From a checkpoint of a small image super-resolution model: arch unet.
Rows from block 9 of a small image super-resolution model, named by matrix and row number. Each number is 500 + 40 x the weight over its row's rms, rounded and kept within 0 to 999. All counts start at 0. Numbers have three digits each.
Before each channel's rows are labels from the 100 images, of 14976, where the channel reaches its highest value: "patch colour" is the nearest of a few named colours to the mean colour under the peak. Only what is clearly more common there than usual is listed. The data: drawn branching plants. In brackets: how many of the 100, against the usual share in percent.
# conv: 3x3 conv (model.decb.0.1.conv.weight, 192x192x3x3, each kernel summed), inputs 0-191

patch colour: green (65 vs 4.5)
conv.113:491508490575508507424547496582528461480465434502457460459466511480458513575520546552576446608622478479468448489508527517545494481587510508485454519540506530469507507473493520539532450479434488498524430515411470513527488510462525564501489389481489585548481453505457490487463411472499424367490416512515542577511558461462492476479501494488456521562509531478576517428447511438528526499531492501457495458537519475463502552495460439543500473565530497467531512518477504514432516505510493538474511517530542472479528459511497538511523506518480522445476543514530505493527493558491529485

patch colour: green (62 vs 4.5)
conv.20:519512483478555513517419476535474517521402515458600451469498526535488545524537539485511485486540469505469441408511551513510456477585444489543471386534481472373494465481520462526504501485510478428492497492406467516467496443469502498544516427544511479498480516538510562483525609477586396519468458472498436485495522479536566480454472492470463473541536580501538560478559459458503561473487453463462482454506490482514507507483447580527484524516489506534471553542436556492501520520514544488487540489528470501494542539550507532514538493565433480474459470465435460485480493453532517484

patch colour: grey (50 vs 17.5)
conv.102:468441564467491461486482515392426474577474509433421513501573552450498507447451502526447493515449524489505451522487416501503450465433518447440536468522462473469467507535446481462556435533489478549495420452508480475468460467462506454477548493514507499467444508542479504500484516483584460477495571476467450436534390548497522533502512488539481510453544501494543536446480467513512573470497560517466464548491533505509531476489619457512494456551433434483494480492485443476509507513519452499567484481456521497475400553509560484491481495497544492464481502511440402480493452536504434497

patch colour: white (56 vs 20.3)
conv.12:492473592550519489492436463436525484492497491535440518511510520552436497499535471443478445513470541496496411534544425479497442468465473488480486516455472470512469434532480484467609420542535440431481456485492511464527456432560509532484501474534539473502439559447521500499473496522492432543513499420507476461520456539442482493521424528504524600531460506530393503510479498473459538522551480460480433488522521551539528535456519565501485510460494476491481520450551585450488487519527454476527527514451521468468433536428465495513560481480535493420449470486453506497415461456411520516

patch colour: brown (69 vs 28)
conv.189:434633499579519471461564460454441508490499495446471483375397512529473482493444512519473392539439520479517466474475481465445456524489534480422569460488510509493451495424511505545527564472464518519491492471467484501494515470460440503530509500480465531405535459523499459537528468523556473470430497458491523504481532462509524458478481495496470493506552472522494520517501505488525526562491544494520476512499461542398510535570498411562496546555533478463494519606474552531473501450504482476489508591516491549476481407513467546526481482534499450543466478495504444477520523465516456434

patch colour: brown (64 vs 28)
conv.178:504491422471513553450479482366484544464521491485490468518538495454490517447512484526508493464535504538541467495512530467498525507491475484465528481463478532552485530451465490478450467498459447461546515447479498507413478495481441545462474491494516517414470511532482481468495414566496514442417517471397536486524405480465451439565461493475487498494448573484514458432480462472463484476492446417507513570552499480497434505527508460524547496487484405414513535480498443481477489447476447468454452526581531511478401490516536489450489496450537580536425485508419465492504505524541532454

patch colour: green (56 vs 4.5)
conv.75:498461518553464445506486513500462524505531540510369539423434515496507539527484525442510402502483485467480538475485454524432456429479496454477403399530419531440470441483423477485485502468534421493470501503498483479489510457464552446559535458497446556488484507511538557520529514442531411436488530546527534498493539521518457468456472497512396492537468512516496503463432494459529565468476517503461504569510527495395497487471505480522528476471512546504553541499416502515399495489492533539513478592479483483495489500470449568441517460518470431510498464449481513517448491514494502491

patch colour: grey (74 vs 17.5)
conv.27:462458487524538452471524498451502483470482464546480461499397519512499498545578507486484474492462453481447430520461472507468410490378516474535499520485433484473524483499481517483493513491516492523520502440507485530478535458501498499505520462515546499458507485513468528513513414490505471487475481464468445428473471492486501485470462382540523467494501522459480484474416512533497429517449455477481494522537495556590482463466430490514513458541481552426447451584537505509447655490495468444504506439541472530447529460436455516437478495520422540520435498505504469499533365539522518487

patch colour: brown (82 vs 28)
conv.167:483473493513481545520500538478511524483488495521504532539524535452527447549494483495474553521423532515426490539449498499436516457512481546400579476507515549483546507579463537555517440528518533464473412513520562485471547520485340590476509500473524571508466507511517527466422517564507497467427539484498518556431464455476443528566546388494522482525484512440501527495442461500562526496450515505525525539540531489539502473485505526487494487460458510479577467552558485483502476553500479505514517468508483521493529444489529517518451418561466502460547540574555524466503517524495383516

patch colour: brown (77 vs 28)
conv.66:459448453469521540445462456515464519479384548479536506555492498466512470483477426530567472468491429457521509515478497437536415482519475481587532474472477536489552505459499509508492450457465503516502492489558527493513494487524508466581462504538532505473496474533537533494490435542531497460500446504469488461489592467436465495489523514462540410482499502496494543454542495461563529551489455523468583541471454486546485528487519530586514428543439468513537464413481552538448465494548459494525494577463463487502531510471475436389494431449548529500482547436479438505436524462430456565

patch colour: white (66 vs 20.3)
conv.143:475512430497520480541492494497459536434484522517454517387366532486499559451470457475500483479475478521445474547466484447529441456488505483480516485486437536481520484445507498481503478500535521591471383486489508418519471484401469461506471506511531542447494490566453461495431438496582489510494523461486485486489472561493482491534461458390515487530512452509470489485459478466446444498488465535444483532484473457579468492473448447495468543483532503495520508582524508417504490536509468524483516556520528462468438477474535479456542432538532513467492502447580463412515417437488477480

patch colour: green (44 vs 4.5)
conv.23:465420505502489489561502442465502446493470469474464519430513493477484499534498512466499488489487465545455442470530450526466473422529430543458395490486519505430487490469495497537517537545548450539497525468461550555492537544566463513441493498428566531478439468499493487560500567548486429518534552529516511459477521417406464521487464455503519454527469538446516514519520478526468438493574480502491487487480507496590447467443579529544513521488471471511539512463512530479539568510451428465431509471457509482480510548533501507522527492585520556453508482465490514443494471404499352490

patch colour: green (29 vs 4.5)
conv.4:457492476537502443461466520526429485473513463496486503497461488526553526555482535465484440514431539501486518459426489487519455394498466473480357450489490491480499467538481451511441467521505463524481487512422421520545476455443526481565485456509449602522508454536510476476517548469456503505492587513466440518511491371498477499402509471460480469592524535519507505518512448490487529463461496499450513518485545507458482523446514475451504483438479499470509472483379527497413555550470559494475470535471564430472467458456496488499474481536482501525498453472480509496459431557477552475

patch colour: brown (62 vs 28)
conv.10:507449583450437475489458526509488498563498477505501474453485505548494461360545485478552425450484455478490481484492452477490378517463505457517374478503481518501518488554454508481431499475543513535509542446468493498485422410443519469497471462482484515391474496541475525464533528475460536523424504485553508540534444461473506419477542477466565465513436471497381478494479489521467482514456510465514496534482462486482491498522459482527482448466470455474491538484514529541509482497518504520493489477531509498469499484536496502462529456458475461345475453423487452457489527442490548490

patch colour: green (36 vs 4.5)
conv.155:541491551437515489487530487481506502503526456424581445491557494499539512457527522501466529494507543470402554480464574513507521435471527448494475454522455522534597471497517537527496422533444467491497517520532511534463520477451440467448505479471545537473456513486539529416423599463547564572442591510502506537513497543483520491481486439478507454544459497524507521479549463479576523511431503475450476462491475496515423502522442576516491503506455477475549523581514539542486527503509541416463503498482520492520447526500516555534495459493391553562471466423525430416478519536497497484

patch colour: brown (100 vs 28)
conv.186:504468532516518493448463473529499487486530470484485459435501523553542548521523483449536465524536471539501444487502383489604462484432477512465512534579546456529453485500461501515550534437499484510477450548434466482544508503481568469610473518516519429520484478495506524495511510596519506516457534427517503442457453469472427476509494563532538494507548490492504474560468478470502507460455441515548471472427525420522478451526473490453518545562513523467409431475504470527497547525482462531450420548515570475508512512557531510453525466552553583552532516527521517562487472563477399500

patch colour: green (30 vs 4.5)
conv.67:434488460496476454460505472540462517506457469517429489418429531521466522541474494428462511494403530506498428484458432427476455502515470477503566462428422522500463471491475491465465423432522397476504431478544557461496460569466454488525496445461499521401473471524516575528457413442529449409512515501488531464483477524464493484456436525439447468539488512422530545464485476462466497511478466497457494562510479509473454550465513497518495445514546509489495516549479523378452512512514469480527486582495483474482488438512548483457486506565511515517482510479463448486453460484492490454

patch colour: brown (64 vs 28)
conv.166:499508485489489459541480450521523479405535499556479526452525522502403562544472472454448503517550518506514463460435444472490441439393487474532456512494487496508495511467488481442483469443471398514532517517488498485437545421445486482419483504484466460405507497553520417548470485516505548542475481449460488515494526518476456463485477537475433509527529475486593498527492499528547570515491456455498521533528491523488513466525413467493494449487533562517435427478537522435548576503459481470513464545467475486461444424474490421442504493500520494625485468487508457452509456549462495452

patch colour: brown (64 vs 28)
conv.48:477493439482447477457492496463590455507481438491407525521522519485416474538505551443469495483492492526512493495474495528555488484471534447463363483550520459467521489547484555436511471552461432454498482548480487483419497461515496429496455495482484528495467480478531466500497478456493511457464495463442490577513502534487504534507423528528498473477490477498611535488458504589509556495461448591502525482537516568492490478445447591488477468483549522503484453512500506434490547501452486494484496474437534483412481499508554518423541499474470488446455418557576484463500476601552540500

patch colour: green (25 vs 4.5)
conv.93:536486527458525400494547505449557516500465482437481499502509458500566535513454562462535513601515590500525536473511573521428490514589597525507533525521440449504491476494484517539482540532462535527550473483526486461542573511553556436455438514501494508561527485475473495581578571451455465515570582484509492464485548480480455566459523552456502523539532506462455532532467519517477503543416564549517441486520561498495489508417451494533543500439467542492506511472471573487496547506433439434550469489510486525507520490512550513526517485483433524546522497498551491551523534521548496553

patch colour: brown (97 vs 28)
conv.24:474506515469461548456461525539520510469572424443437434488406536451542521518526551503504544461496439536508505496529516479589518519464507560521511466551517538506525449556474485492543545576528513439452518463437583503481479481551476510533469500430465405516518548457524504494478494488486487538437493538552576522543472516515528451519535539470508487459496477539472554545479466550478579450439532465471546522489525461392380491501526454521486494529512541547538526489453499494430471567592486527508483587513502518439500522450504496496493492411488498471487579535488492456471512546540479527

patch colour: green (37 vs 4.5)
conv.61:542459481484487514477543470484433521554449431445501540432504480535493450481487499488546443532502514490522513586525545508502480489523567479484418542527511527480495540535518495567479511493487486562539547566433533520542492536471577483407494498455427475493508490512535477584514485533535447432551558524507545481505525506490481532442534516475352458476471472528516504467487491475568465495484573598501501523524451571473482509501502448472450532546464503493523553507486456482454515478461487503517489555474472509521458477535551540392503438556438520531490524484538487472564532620526570465

patch colour: brown (69 vs 28)
conv.95:464524515519564461499421507437534519480504496523510524484442486511454496456476554461407458596486563573521492564555462477351492514468555514510485503451527399496520491491531451480599515501487562493530494492517448520491502512508493521519565502489431485513516522486477463416577492517462471548480461479473511495510464495441561482511473504457490570462544491464443467521460572479498508598521578508524328480523519516510562545542568538492519441525498496540491501507490518494556443510526495516514484506504464517542502537507514477446544497500518454491504457541460537569516469497508491533

patch colour: grey (60 vs 17.5)
conv.120:442584435534461503491440471442424545456480484533486526491462513493493494467494440511484415516486497472477406511488492508468433506493439476504398525446464476500487485531504382468502555544492483438495445392523454448447488441429521492440480502457437500414445495523493483486507438503541469466466452440568483515505463492481497402501473478455493500486495514507488478488489465498469559472490464444475510541465457461470499556555476522566476504516479514474503567503501522456420501485528462490519497553499480472441428484393440438514478478487488445441452474469489464469469516456431503466

patch colour: brown (59 vs 28)
conv.112:497465514500474489521477494528519491509484520547450473483417525493534575491458498472415450466539450511512483460437476517525534546416489446487445419555493465515559467514491546427455455539488422507514444501450472484469492407510425508490445470457519464408472530514471539490450498487457527481478481462447486548470486453472524457509515560481397479461505474453523515522536486484446590428530514467508510518529483549504496499498443482486501449482504505494423481522467411490532514548422481502535464498505454454464466493502502626408467490474518498569454458506461423472521489577516547442